config.toml
arch = "unet"
norm = "groupnorm"
hidden_act = "silu"
padding_mode = "reflect"
optimizer = "muon"
momentum = 0.95
warmup_steps = 580
Rows from block 3 of a small spectrogram diffusion model, named by matrix and row number. Rows with one number belong to one channel. Each number is 128 + 32 x the weight over its row's rms, rounded and kept within 0 to 255. All counts start at 0.
After each channel's rows are labels from the 100 clips, of 14848 (inputs lightly noised), where the channel reaches its highest value: "strongest on" is what is common among them; "band" is the frequency band that holds the peak. Only what is clearly more common there than usual is listed. The data: simulated modem signals in the audio band. In brackets: how many of the 100.
# convs0: first 3x3 conv (model.mid.1.convs.0.weight, 128x128x3x3, standardized in use, each kernel summed), inputs 0-127
# convs1: second 3x3 conv (model.mid.1.convs.1.weight, 128x128x3x3, standardized in use, transposed, each kernel summed), outputs 0-127

convs0.66 [132 161 151 173 214 106 195 128 112 143 140 141 111 101 140 131 115 200 212 148 102 202 146 138 109 104  72 127 169 158 110 119 121 167 112 142 122 128 126 174  69 141 161 131 153 136 151 140 120  93 120 114 122 100 142 126  60 118 109 106 124 154  87 175 140 134 119 129 141 126 124 148 121 107 220 117  96 153  98 163 108 102  71 130 178  19 142  72 117 185 151  63 122 148 147 130 172 150 114  88 132 121 110 136 163 114 148 103 107 101 117 128 119 146  93 115  95 129 111 131 130 111 114 101  57  92 134 126]
convs1.66 [ 97  76 108 137  83  97  69  74 133 127 114  89 145 135 127  82 137  95 120 111 136  99 117 127 144 134 148 155 134 112 211  99 137 131 118 137 184  94 114 110 150 105  82 143 110 116  82  74 153  72  56  80  56 115 140 158 174 112 175 132 120 138  95 114 167 145 158 119 136 117 150  88 133 192  41 122 142  93 111 130 142 163 148 137 143  97  85 178 156 111  62 110 192 100  95  66  94 140 158 183 108 124 171 115 124 169 121 159 166 141 191 116 117 119 110 160 132 129 116 165 102 104 155 135 157 129 115 132]
strongest on: burst (96); carrier: 3.5 to 4.5 kHz (52)
band: 4000 to 8000 Hz (97)

convs0.32 [123 122 116 130 130 121 154 127  86 148  67 164 161 130  49 108 159 136  83 103 209 232 154 103 176 130 108 140 179 163 112 124  87 108 128 140 121 150 126 117 113 102  86 170 103  91 135 112 141 148  87  87 114 167 134 140 170 156 150 138 118  86 146 155  85 143 124 115 127 163 157 122  67 133 226 127 100 104 101 138 127 123 145 175 170 128 186 119 150  85 107 174 115 168 121  66 144  85  68  98 129 152 116  74 111 150 139 154 138 170 126 167 137 126 166  86  99 120 141  79  87  99 156 114 110 126 114 137]
convs1.32 [175  85 170 115 168 127 121 183  91 118 162 149 108 129 105 161 129 121 219 197 155  63 159 163 106 144  92  85 104 143 107 187 124 169 164 191  94 172 121  65 117 112 176 128  76 127 159 123 107 164 162 133 124 117 125 158 112 142  98 115 123 163 107 108 148 125 169  98 143  80 117 153 118  97 115 149 140 143 196 121 150 191 114 121  80 122 110 118 150 103 109 136 140 125 141 165  73  98 147 188 154 120 152 164  54 101 102  90 132 115  82 115  77 106 103  70 176 139 136 109 112 146 109 143 134 122 170 108]
strongest on: 800 baud (47)
band: 2000 to 4000 Hz (75)

convs0.46 [ 94 118 168 100 151 115 159  79 133 177 115 117 160 164 124 120 153 111 201 119 116 117 132 165 135 149 119 179 125  81  87 146 140 140 112 106 130 156 103 114 150 127 108 136 123 127  91  94 106 203 126 125 205 118 100 116  76 160 166 137 101  84 125 102 114 108 115 180 115 134  99  74 117 129  62 127 158 106 100 153 133 158 134 200 102 125 158 142  72 134 144 144 137  95 140 113 153 115 131  67 133 119 149  36 107 121 180 172 162 165  78 115 152 142 198 142 104  90 116  88 166 210 115  87 126 159 148  82]
convs1.46 [105 129  73 150  66  92 121 118 160 106 170 144 146  79 123 120 138 115 160 134 163 105 136 150 103 101 140 107 124 169 182  86 124 163  67 145 140  88 120 122 143 189 120 113 122 149 154 134 116  84  86 151 160 104 151 129  81  62  76 118  76 117 114 101 115 189 124 143 137 157 131 136 126  84 152 142 127 127 128 164 138 159 141  86 181 168 125 175 166 155 100  95 131 149 219 111 132 111 125 105  66  70  88 188 132 171 151  94 151 177 135 154 114 175  54  94 107 163 127 118 136  56 104 148  91 149 133 144]
strongest on: carrier: 3.5 to 4.5 kHz (60)
band: 4000 to 8000 Hz (97)

convs0.8 [135 173 181 105 149 129  90 102 108 123 104 173  80 161 150 143 119 131 155  48 135 120 124 176 116 140 129 115  93 140  95 142 127 147  35 103 136 123  89 158 110 101 139 131 144 148 167  87 147 140 117 132 196 114 138 150 125 161 129 132 167  97 132 128 128 158 113 163 126 144 133 165 104 122 109  97 177 144 146 243 175 101 100  63 101  99  75 123  91 126 132 120 176 163 141 168 103 105 112  83  81 135 106 100 161 108  88 170 142  70 138 157 145  92 197  96  94 130 127 159 136 157 108  58 168 105 157 134]
convs1.8 [143  83  90 141  93 169 146  83 118 136 135 135 150 117 137 114 166 157  57 109 131 113 112  67 151 125 125 157 107 183 131 112  84 113 181 152  64 137 161  93 134 163 101 139  93 117  70 147  93 137 119 115 132 106 123 158 122 165 161 154 111 151 140 141 113 130 136 129  89 110 131 113 181 188  81 105  85 176 178  85 161 120 192 133 153 206 167 132  47 141 161 118 118 120  49 145 117 164 144 110 137 140 176 161 131 178 162 162 176 112 179 181 151  98 106 142 118 150 161 118 139 125 133 179 103 108 180 146]
strongest on: strong noise (60)
band: 4000 to 8000 Hz (76)

convs0.48 [ 91  88 134  90  86 151 169 131 121 130 119 160 131  59 157 120 151 177 161 232 146  20 151 145  72 139 160 127 107  49  90  96 157 144 117 120 137 121 115 119 145  84  90  78  90  67 145 219  95 118 150 102 138 110 142 132 116 155 113 138 119 153 133  61  80 105  95 107 119 136 173 156 142 179 118 152 126 134 143 153 130 156 136 146 148 117 167 137 161 108 181  92  87 135 143 154 118  81 161 106 121 152 148 137  86 105 108 137  95 169 158 106 135 154 177 117 163 162 110 140 151 106  95 138 132 153 135 127]
convs1.48 [129 108  69 110 158 157  69  90 195 180 152 181 153 154  49 114 199 119  93 112 160 104 127 148 145 184 106 117  84  97 168 141 134 125 124 134 149 106 121 149 110 115 131 155 153 166 131 129 200 110  84 104 125  90 132  77 137 130 154 122 133 120 140 109 146 117 150 140 184  89 102 137 144 117 123 112 195  89 118  81 111 133 135 106  92 120  66 118 147  79 152 170 164 110 122 155 148 148  77 176  80 118 100  80  72  78 132 137 112 175 115 119 127 143 145 163  79  98 156 116  89 162 106  68 169  91  87 111]
strongest on: carrier: 1.5 to 2.5 kHz (70); fading (65)
band: 2000 to 4000 Hz (70)

convs0.37 [ 79 147 131  92 127 129 131  66 132 153 138 152 152 157 154 149 114 158 162 126  95 128 146 154 142 168  97 171 152  87  32 125 104 102  81  91 126 134 106 124 144 135 134 113 139 150  90 117 130 136 119 122 148 108 124  92  73 127 157 182 112  37 115  94 142 121 132 149 148 110 151 142 119 147 145 136 139 147 106 163 122 126 142 207 113 134 174 155 107 141 116 136 131 120 167 111 151  93  69  55 139 111 140  54 109 153 148 164 152 131  96 152 212 102 221 107 121  93  80 117 129 196 137 118 154 190  88  95]
convs1.37 [123 123 177 112 140  98  91 100 210 146 141 123 155 120 126  91 177 115 124 170 128 140 142 127 134  94  97 113 105 157 180 156 109 113 112 182 145  59 155 126 123 207 123 109 164 134 173 117 150 189  89 167 152 164  77 110 153 104 157 146  83 175 112 145 159 182 180 139 113 153  63 123 145  92 140 101 103 118 110 134 139 161 161  98 178 145  90 132 132 153 146  97 140 177 166 143 149  94 148  85  90 115 121 153 207 169 112 114 135 156 114 100 119 160  76 152 165 125 148  87 138  90 170 132 165 132 159 206]
strongest on: carrier: 3.5 to 4.5 kHz (52); 800 baud (38)
band: 4000 to 8000 Hz (98)

convs0.80 [115 141 151  80 133 104 147 114 128 133 129 177 149  75 160 126 139 140  76 153 159 173 169 123 117 154 154 116 121 157  73 102 149 162  99 121 132 157  96 109 184  86 100 140 106 112  78  71  91  78 173 128  83 139 123 167 124  96 139 119 133  89 118 174 101 208 108 118  91 108 137 180 139 173  81 135 165 141 130 110 126 153 126 117  90 135 215 117 102 182 204 113 129 144  93 100 163 157  79  96 164 133 122  78  98  97 129 157 186 125 158 188 136 117 155  94 131  99 108 128 121 162 148 106  74 152 134  60]
convs1.80 [127  68 108 156 128 131 111 171  38 140 182 113  83 191 121 111 143 172 142 148 138  14  95 131 106 115 143  91 101 134 141 170  88 157 145 117 158 154 150 120 118 162 171 126  79 174 196 123 117 185 140 138  77 132 145 107 190 120 111 134 154 146 110  88 192 144 127 129 122 116 149 147 168  55 181 169 129 154 125 117 150 131 168 119  98  61 102 131 119 134 119 107 104 101 152 194 132 104 136 192 173 156 143 131 157 136 153  83 129 136 142 133  61 169  96 118 152 128 128 106 141 128 127 114 109 134 123 126]
strongest on: 800 baud (51)
band: 4000 to 8000 Hz (61)

convs0.83 [174 132 139 156 116 135 129  87  70 146 148 103  78 166 143   6 152  98 145 119 130 111  98  81 108 179 126  99  72 116 157 138 108  51 162 111 104 130  94 104 185 174 185 115 151 138 125 124 114 205 127 133 224 110  86  86 120 173 172 147 171 144 165 115 123 102 136 142 137 124  72  94 147 139 144 122 149 114 101 111 119 142 132 138 156 158  96 126  99 144 117 150 173 109 113 148 136 127 109  94 163 145 147 116 153 151 100 119 180 122  59  77 136 153 124 138  99 144 106 111 113 137 123 108 201 104 161 141]
convs1.83 [117 113 181 111 177 157 167 156 157 123  75 132 126 113 192 141 120  82 155 112 151 153 160 161 154  87 174 204 108  97 105 128 155 105 148 100  98 169  94 102  68  71 151 130 113  90 183 162 139  95 147 157 133 135 125 169 114 128 136 104 123  82 204 105 103 143  57 153 129 138 146 159 110 172 106 152 128 108 140 149 150 148 117 151 118  90 225 167 142 123  92 148  96 176 107  95 134 115 142 143 183 108 129 148 113 111 141 146 173 181 114 162 149 106 140  87 101 111  79 160 142 127 170 179 153 176  80 119]
strongest on: 50 baud (38); FM speech (26)
band: 2000 to 4000 Hz (62)

convs0.30 [205 104 137 135 106 148 113 113 105 124 145 108  79 140 164 105 162 125 151 150 236 115  96 105 136 122 126 157  91 109 141 122 109  99  78 148 114 104 132 121 188 112 162 108 141 125  92  58  90 162  45 138  96 154 176 140 138 158 119 148 138 131 144 118 159 189 101 136 138  74 102  83 173 112  57 105 126 153 121 127 119 114 152 120  94 201 155 129  78  70  86 197 163  81 108 156 138 161 130 105 126  93 122 151  96 157 135  86 111 159  81 131 144 136 169 145 157 145 157 135 162 107 111 128 150 120 189 109]
convs1.30 [141 136 130 122  99 118 135 119 131 113 116 121  85 111  75 147  98 133 138 168  97 139 170 138 165 126 115 116 129 138 127  92 146 162 174 123 111 170 142  86  98 146 144  94  74 126 138 154  77  57 153 129  92  79 139 144 192  52 104 167 124 108 159  55  94 112  92 156 173  89 103 159  66  91 107 158 130 103 119 157 154 141  87 132 138 166 148 124 166 135 146 174 125 118 121 115 167  60  42 137 131 141 107 148 217 132 118 125 113 156 137 186  51 124 132  89 115 117 137  71 151 156 196 141 139 122 120 148]
strongest on: 50 baud (68); frequency hopping (59)
band: 2000 to 4000 Hz (72)

convs0.98 [168 127 119 151 103 142 182 186 111  80 123  69 113 136 116 112 167 109  96 164 107  87 122  94 162 129 144 124 106 123 197  84 141 139 157 135 134 123 113 144 134 122  70  93 147 162 116  93 107 118 104 170  89 145 129 131 152  82 125 103 136 172 129 154  86  73  81 104 170 108  67  65 103 126 117 107  91 174 124  43 155 102 182  85 101 119 144  66  93 152 173 164 131 114 127 103 147 134 136 187 114 132 190 149 153 165 125 127 124 216 120 112 137 115 123 191 151 150 147 158 142 100 141 189 171 101 134 130]
convs1.98 [123 169 131  79 115 122 143 160  91 117  96 143 123  76 137 158 114 130 137 157 192 103 153 115 190 138 161 145 178 113  86 110 172 105 115 132  74 110  78  93 142  72 134 127 149 127 141 119 138 164 156  66 125 160 141 147 142 142 130 149 136  90 143  93 119 125 119 191 145 146 148 160 118 130 147  92 193  90 140 214 103 157  95 157 127 117 165 148 176 137 126 110 108 111 133  69 119 114 124 182  94 133  99 118  84 128 130  98 192  19  93  98 114 158 174  93  95 107  98 118 130 162 128  83  97 138  56  90]
strongest on: 50 baud (45)
band: 4000 to 8000 Hz (73)

convs0.50 [147 117 119 124 118 110 145 124 152 125 163 126 117  75 139 134 118 150 109 126 171 205 175 162 134 139 138 128 139  88  82 136 147 139 111 118 107 137 111 118 151  94  94 121 112 159 120 215  67  80 121  98  68 115 133 126 121  87 124 141 118  74 118 156 120 139 102  93 130 107 133 135 107 149   0  96 170 141 140 159 116 104 140 135  82 115 119 116 139 145 157  94  99 162 139 207 138 144 138 104  93 153 132 111 224  96 104 161 189 158 202 124 122 137 145 119 141 114 116 115 126 124 139 173 125 138 150 147]
convs1.50 [115 131 180  99 189 116 138 100  98 163  81 150 122 137 157 154 113 106 135 155  69  98 109  67 133 157 153 112 114 214 135 177  91 122 117 128 155  71 112 163 169 143 123 103 177  74 120 172 128 153 158 125 154 139 148 130 143 152  77 151 119 179 125 166 118 178 106 170 114 134  96 128 136 213 141  92 115 181 161 167  99  75 161 150 104 114 133 116 131 120  56  75 112 150 137 109  82 166 135 187 143  97 103 150 114 106 151  46 133 125  98 159 127 195 127 149 102 153 136  95 163 147 127 119 124  92 121 160]
strongest on: strong noise (68); carrier: 4.5 to 5.5 kHz (55)
band: 4000 to 8000 Hz (58)

convs0.105 [139 138 151 118 138 131 109 127 109 147 127 115 111 155 172 113  96 139 200 137  95 130  98 207  94 100 135 110 111 126 124 132 121 111 118 157 114 110 123 133 187 163 151 130 117  90  84 124 102  88 104 113 136 108 114 172 116 108 130 168 144 102 130  99 122 185 111 157 159 126 114 104 156 137  23 134 141 215 134 145  98 124 122  73   0 114 153 117 168 142 136  60 140 143 141 173 128 195 116 115 127 111 143  97 197 146 135 174 193  95 126 122 110 119 143 160 106 116 120 156 119  96  76 160 124 150 159  94]
convs1.105 [136 105  94 110  90 160 157 135  86  60 159 146 128  90 154 153  86 131 113 174 118  89 157 156 164 144 157 170 157 149  90 164 149 108 153  84 178 191  98  87 138 106 119 134 189  95 155 154  97 186 233 126 135 100 117  84 111 125  75 116 137 155 152 149 114  66 170  97  57  52 123 157 110 152 112  92  95  97 169 171 152 122 161 136 150 113 124 126 157 156 106 131 132 207 159  96  97 128 109 161 139 117  79 149 130 111 129  90 129 177 151 133  85 116 121 127 129 108 127  94 111 145 127 104 160 135 124  91]
strongest on: carrier: 1.5 to 2.5 kHz (99); 800 baud (53)
band: 4000 to 8000 Hz (68)

convs0.64 [123 140 138 195 126  98 160 139 103 116  89  85  92 164  94  99 124 143  84 143  93 192 159 129 117 104 131 163 153 171 164 125 132 135 134 100 155 137 129 175  48  51 129 116  81 100  85 200 121  93 121  99 149 117 130 149 129 136 115  96 158 122 104 152 117 125  71  93 124 129  92 131 130 202 217  86 125  73 146 117  91 122 132 131 247  99 121 116 115 210 196 100 125 172 106  85 158 107 137 132 131 131 127 116 160 122 137 114 104 136 140 132 117 105 111 113 128 162 151 141 161 146 115 109 121 118 149 157]
convs1.64 [106 110 120 100 160 186 162  49 110 108 151 108 144 100 134 135  77 155 163 142 143 101 126  70 128 120 149 165 129  99 122 154 133 117 109 165 150 165 110  81  95  94 122 137 116  80 166 117  65 131 159 113 110 132 127 155 149 146 152 145 106 117 109 133 161  83 164  95  89 126 135 104  91 112  61 103 156 150 129 163 109 163 141 158 114  75 130 155 188 170  81 151 194 154 115 123  37 178 119 123 133 131 175 132 123  67 133 103  90 136 228 109 133 134 140 113 166 139 125  95  58 125  89 121 142 177 174 155]
strongest on: carrier: 1.5 to 2.5 kHz (95); burst (69); OFDM (33); 8-FSK (26)
band: 500 to 1000 Hz (83)

convs0.111 [115 146  88  81 120 178 150 112 143 127 131 147 171 123 148 106 151 145 149 173 124 130 126 137 145 116  89 170 142  79 117 143 115 108  97  95 123 133  97 140 126 168 162 149 157 131 167 138 154 172 129 165 166 136 118 127 121  98 129 120  96 101 135 115 135 131  90 169 150 155 166 139 147  60 169  82 122  99 134 237 101 119 125 121  99  94 182  88  80 102 227 161 109  55 150 110  76 110 125 125 128 122 112 103 102 111 127 116  95 154 134 127 168  76 187 110 127 134  84  90 112 208 177  86  57 159  92 129]
convs1.111 [162 126 135 128 119 132 114 148 120 118 128 137 108 151  86 177 161 200  94  81 121 146 142 160 143 123 146  56 135 124 157 144 110 113 159 125 139 125 141 154 177 132 124 128 102  86  76 103 117 130 149 123  96 167 157 130 110 224 146 136 171 132 136  96 145 135 160 174 108 128  76 119 163 125 119 136 255  81 139 131 159 112 150  88 104 152 119 143 108  96 125  93 194  24 109 107 151  79 106 157 129 143 181 103 141 144 111 134 157 126  96  97 123 155 114 133 121 146 128 118  96 123 168 115 216 141 113 111]
strongest on: strong noise (77); carrier: 4.5 to 5.5 kHz (77)
band: 4000 to 8000 Hz (96)

convs0.107 [169 155  82 156 137 167 155 165 135 131 127 146 118 123 200  52 129  90 136 134 152  83 127  88 155 141 147 142 157 190 210 126 103 152 164 143 155  72 146 189 112 108 113 157 122 125  88  91 137 147  94 155  97 127 129  67 127 106 129 104 128 207 121 141  80  95 112 105 119 115  53 123 111 166 127  98  96 185 133 141  96 105 110  81 133 124  77 153  77 143 112 125  79 125  80 109 143 119 148 152  93  95 118 188 147 106 149 112 146 175 102 182 117 143  89 186 149 164 186 157 130  83 131 134 106 105 144 124]
convs1.107 [127 119 143 118 156 100 145 126 115 118 105 110 161 147 136 186 169 161  76  98 134 121 104 127 128 123 167 127 145  86  85 136 142  92 108  87  75 198 165 109 205  94  88 122 133 125 121 116 156 122 147 180 176 154 120 197 112 150 152 133 150  58 121 136 143 103 143 163 117  95 144 138 100 156  91 129 126  83  89 143  98 144 113 158 107  92 159 102 138 123  99 100 217 135 133 144  70 106 130 192 115 148 143  80 101 147 174 148  82  97  71  87 165 104 147  86 174 150  78 145 176 136 187 140 160 159 119  69]
strongest on: strong noise (86)
band: 2000 to 4000 Hz (72)

convs0.110 [149 147 131 166 110 133 145 118 101  98 148 136 133 143 143  76 145 121 111  44 153 144 104  72  97 104 123 147 161 193 161 169 103 152 130 157 115 121 128 166 101 111 100 112 164 137 155 163 148  92 118 174 132 133 150 127 146 106 114 103 135 143 110 179  92 146 147 121 158 169  46  54 122  97 161  52  74 162  99 146 121 115 139 129 210 122  82  86  99 131  66 169 101  81 107 115 141 112 146 109 152 157 202 169 172 166  91 107  99 149  87 110 166 136 121 176 123 120 163 150  81  79 111 145 160 116 146 156]
convs1.110 [160 123  87 126 172 107 106  98 175 171 148 122 176 109 134 161 147 125 101  98 170 100 118 167 161 122 174 134 124 143 126  83 105 121 142  38 106 131  98 130 157 101 106 147  81 120 150 138 170 114 144 136 165 121  97 101 124 147 121 115 169 123 151 108 196 111 128 198 148  89 142 154 113 200 112 123 124  57  77 144 142 113 126 129  85  84 147 144 152 116 119  87 194 117 114 102 127  56 120 158  81  73 100  65 111 210 156 115 156 145  74 131 137 149 149  89 100 139 137 147 117 147 173 119 158 165  91  69]
strongest on: 50 baud (37)
band: 2000 to 4000 Hz (58)

convs0.0 [134 153 125 143 179 180 169  97  91 185  82 105 138 119 196  81 152 112 199 142 117 101  85 146 183 178 117 175 145 132 144 128 122 110 184 122 113 122 135 160 105 124 125  92 117  93 117 125 102 111 130 122 159 103  84  66  67 108 164 130 114  91 177 120 135  85 117 117  92 132  98  72  83  95 171  93 133  99  84 191 127 175 104 185 162  99 155 146 100 173  98 130 135 147 121 103 164 140 146 139 122 136 138 105  73 111 179 160 128 159  96 155 165 128 172  87 114 108 146  80 160 185 139  80  89 156 109 117]
convs1.0 [ 89 122  79 130  62  59 107 131 156  97 159 136 140  67  49 151 113  98 105 137 142 148 170 118  68  80 122  72 123 151 151  98 115 132  73 184 190  85 125 153 117 208 126 138 113 158 131 111 166  94 119 177 135 152 162 155 103 117 118 140  97 131  94  83 154 144 131 111 117 144 117 116 126 122 142 113  74 139 105 142 107  74 104  63 177 155 105 120 128 165 118 142 176 167 182  81 114 149 153 111  65 113  84 146 114 122  88  75 136 145 145  98 106 165  83 151 158 115 132 110 124  68  85 126 120 113 161 127]
strongest on: carrier: 4.5 to 5.5 kHz (73); 800 baud (40)
band: 4000 to 8000 Hz (100)

convs0.101 [ 73 145 123  57 122 116 136  79 146 151 125  99 136 149 123 115 137 113 141 123 106 176 160 151 123 124  96 127 121 117  90 118 125  62  68 111  94 119 108 122 169  84 152 169 137 106 101 186 167 140 149 131 161 112  76 108 112  82 133 121  80  71 109 145 155 175 187 169 144 149 192 201  83 175 195 124 135  97 101 192 144 133 109 176 152  69 160 112 154 137 138 161 149 152 151 130  88 128  85  84 157 121 142 113 124 109 164 132 127 112 105 139 182  96 201 100 102 101  78 100 134 177 165 121 120 145  94 109]
convs1.101 [213 140 129 157  93 119 132 195 128 116 113 171 109 212 122 171 146 214 102 116 154 153 187  94 144 117 122  82 127  88 116 151  93 124 181 112 139 174 119  87 160 148 101 111 147 135 113 117 118 146 108 109  77 148 124 138 109 155 132 145  96 154 100 183 126  94 126  87 114 112 100  95 181 133  65  79 156 110 106  89 169 129 125 155 115 163 109 136 115 151 192 135  96 163 110 163  88  83 185 143 132 175 136 137 182 114 108  95  95  99 159 119  82 146  91 135 126 110 145 105 102 123 136 165 163  53 160 161]
strongest on: carrier: 4.5 to 5.5 kHz (97); 800 baud (58); chirp spread spectrum (29)
band: 4000 to 8000 Hz (100)

convs0.33 [195 174 164 157 143 103 135 125 122 163 162 149 120 135  83 133 136 176 163 144 146  49 225 135 118 100 131 120 155 119 141 122 152 185 142 136 161 167 121 140 104 112  92  90 124  99 122 114 112 158 117 108 103  86 136 127 127 158 149 189 125 132 113 126 116 131 113 134 160 106 102 119 115  67 102 110 176 124 100  70 115 125 139 178 171 145 116 131 185  94 132  80 105  95  78 123 104 128  48  72 115 191 108  71 161 121 105 158 170 114 129 171  45 132  94 130 108  83 110 167 142 162 154  91 185 135 120 140]
convs1.33 [129  96 155 102 115  83 129 166  79 169  65  70  97 116  89 113  91  71 102 135 143 139  46 102 123 108 144 162  85 122 105 146 137 105 138 147 100 110  94 180  75 132 176 144 171 108 140 201 174 138  98 144 155 130 143 165  76 130 142 136 178  99 181  81 125 138  86 156 152 154 146 113 159 140 116 145 129 124 162 135 125 149 148 128 136  68 123 129 149 105 113 145 102 141 112 144 129 178 185 144 124  77 194 148 104 177 103 139 141 110 163 107 142 130 118  74 162 133 116 211 101  92 118 207 121 112  94 171]
strongest on: burst (71); carrier: 4.5 to 5.5 kHz (51)
band: 4000 to 8000 Hz (74)

convs0.17 [153  66 125 154 142 103 162 147 140 149 132 109 150  63 110 134 110 110 149 152 123  66 152 187 180 127 107 113 146 127 113 146 130 155 153 123 158 146 141  98  76 142  29 141 114 153 126 172 142 146 105 174  97 165  91 124 116 134 153 162 170 159 147 135 121 136  60 115 117 141 117  87 131 122 146  90 119 179 128  82 129 150  94  51 131 117 124 144  89 116 128  86  74 169 126 162 117  93 108 116 160 142 101 122 154 133 103 122 154 200 121 182 131 123   0 170 146 112 150 127 148 143 151 107 181 133 114 135]
convs1.17 [141 147 163  99 150 137 153 142 107 115 133 182 107 137 126  56 125 165 121  95 154 152  97  80 163 171 171 149 190 131 163 104 134 147 123 107  89  64 141 159 113 115 160 136 112 145  70 120  67  57 143  98  58 100  91 114  70  64 142  90  89  99 138 121 101  70 125 138 102 134 163  96 129 108 145  79 130 182  86 161 201 101 165 111  82 165 103 124 121 143 137 107 129 169 115 122 141 159 131 122 127 150 123 122 106 122 116 226  65 138 149 113 153 114 147 104 136 139 143 199  84 129 126 110 147 104 149 135]
strongest on: burst (87); OFDM (26)
band: 4000 to 8000 Hz (68)

convs0.122 [127 107 138 141 148 121 133 105 158 117  78 103 166 113 117 146 124 108 127 134  92 140 129 162 114 132 164 112 150 194 105 145 149 150 107 115 143 140 129  84 166 100 138 102 138 117 100 117 101 129 106 121 113 141 126 104  29  96 137 155 121 133 120 120 138 197  99 108 133 184 108  96 129 152  20  86 133 153 145 115 129 113 141 113  27 135 128 137 116 143 159  91 127 134 146 154  95 182  64 130 124 135 130 112 201  94 125 206 231 139  73 184  81 109  88 156 127 125 166 137 130 121 129 142 159 166 174 161]
convs1.122 [113 143 183 100  93 170 106 101 106 173 105 130 130 162 167 119 133  85 133 167  97 130 138 160 111 152 110 179 147  87 115 122 125 124 131 150  95 118 164 120 136 159 176 145 110 162  99 159 127 185 110 125 147  77  70 186 109  55 142 176 160  95 165 120 162 122 194 154  93 105 172  99 166 154 124 109 114 136 110 187 147 121 146 158 100 137 171 103 147 136 111  54  61 120  87  91 152 224 175 136 163 108 118 157 151 125 149 134 140 148 129 151 142  78 149  99 152 118 138  89 167 158 136 145 204  85 105 144]
strongest on: carrier: 1.5 to 2.5 kHz (89); 800 baud (51); OFDM (37); modulation: chirp spread spectrum (26)
band: 4000 to 8000 Hz (97)

convs0.103 [213 142 157 144 138 117 152 178  81 140 157  74 122 180 179 140 202 150 129 140 151  98 111 132 140 104 144  80 112 130 176 133 132 135 122 120 117 129 106 108 150 159  74 126 129 106  79 141 150 166 136 153  86 121 143 121 117  61  96 120 127 153 148 164  95  90 116 109 170  96  97  99  97 116  61 114 138 165 159  25 149 132 157 120 115 114 152  82  90 200  37 129 119  98  99  91 148  87  39 147 117 134 136 119 163 155 111 117 162 156 119 125 106 125 158 156 169 136 115 144 157 137 142 161 174 125 142 131]
convs1.103 [126 141 127  61 127  69 134 133  74 102  78 114 131  99 175 164  78  98 134 105 194  83 141 142 189 142  95 182 186  80  79 137 175 117 104 132  90 127  96  94 143 106 160 111 143 145 167 134 146 128 127  92 181 142 104 155 126 128 140  98 172  77 191 120 125 117 125 184 157 137 151 124 112 119 111  79 125  68 122 196 112 166 109 115 151  73 145 143 180 153  87 112 124 152 147  87  67 148 136 130 125 148 119 127 115 126  98 102 191  55 118 118 143 128 158  74 118 106  99 133 160 116 129 134 108 139  50 122]
strongest on: carrier: 1.5 to 2.5 kHz (52); AM speech (31)
band: 2000 to 4000 Hz (72)

convs0.109 [142  93 115 134  90 129 212 140 149 164 172 142 171 115 177 196 159 156 148 154 142 142 119 114 143  81 138 189 180 120 100 140 121 167 136 149 121 123 111 149 136 125 149 173 112 115 127 110 185  69 111 131  72 108 124 131 188  64 109  75 126 107 137 157  95 128  47 147 127 141  62  50 101 129 108  62  89  95 142 135 101 111 160 163 136 132 151  86 103 145  97 170 100 148 120 106 139 101 112 129 119 165 173 116 201 156  96 104  55  99 128 131 145 109 146 136 133 113 126 165 124  72 115 155 112 117 163 151]
convs1.109 [126 126 105 146 160  67 133 161  91 102 173  60  68 145 111 176 136 156 136 114  80 139 113 114 100 130 138  73  97 167 131 139  56 120 138  74  56 162 186 143 137 154 118 110  87  77 116 185 128  68 158 141 150 167 130 165 114 206  97 147 152 123  96  75 208 174 103 110 118 137 183 140 123 152  87 142 128 137 149 164 101 120 138 102  87 109 124 135 168 107  96  53 147  61 102 155 102  84 137 124 130  99 117 131  88 108 117 116 165 134 110 145 102 159  95 139 148 147 166 130  99 140 136 133 139 116 138  93]
strongest on: carrier: 4.5 to 5.5 kHz (68); 800 baud (37)
band: 4000 to 8000 Hz (99)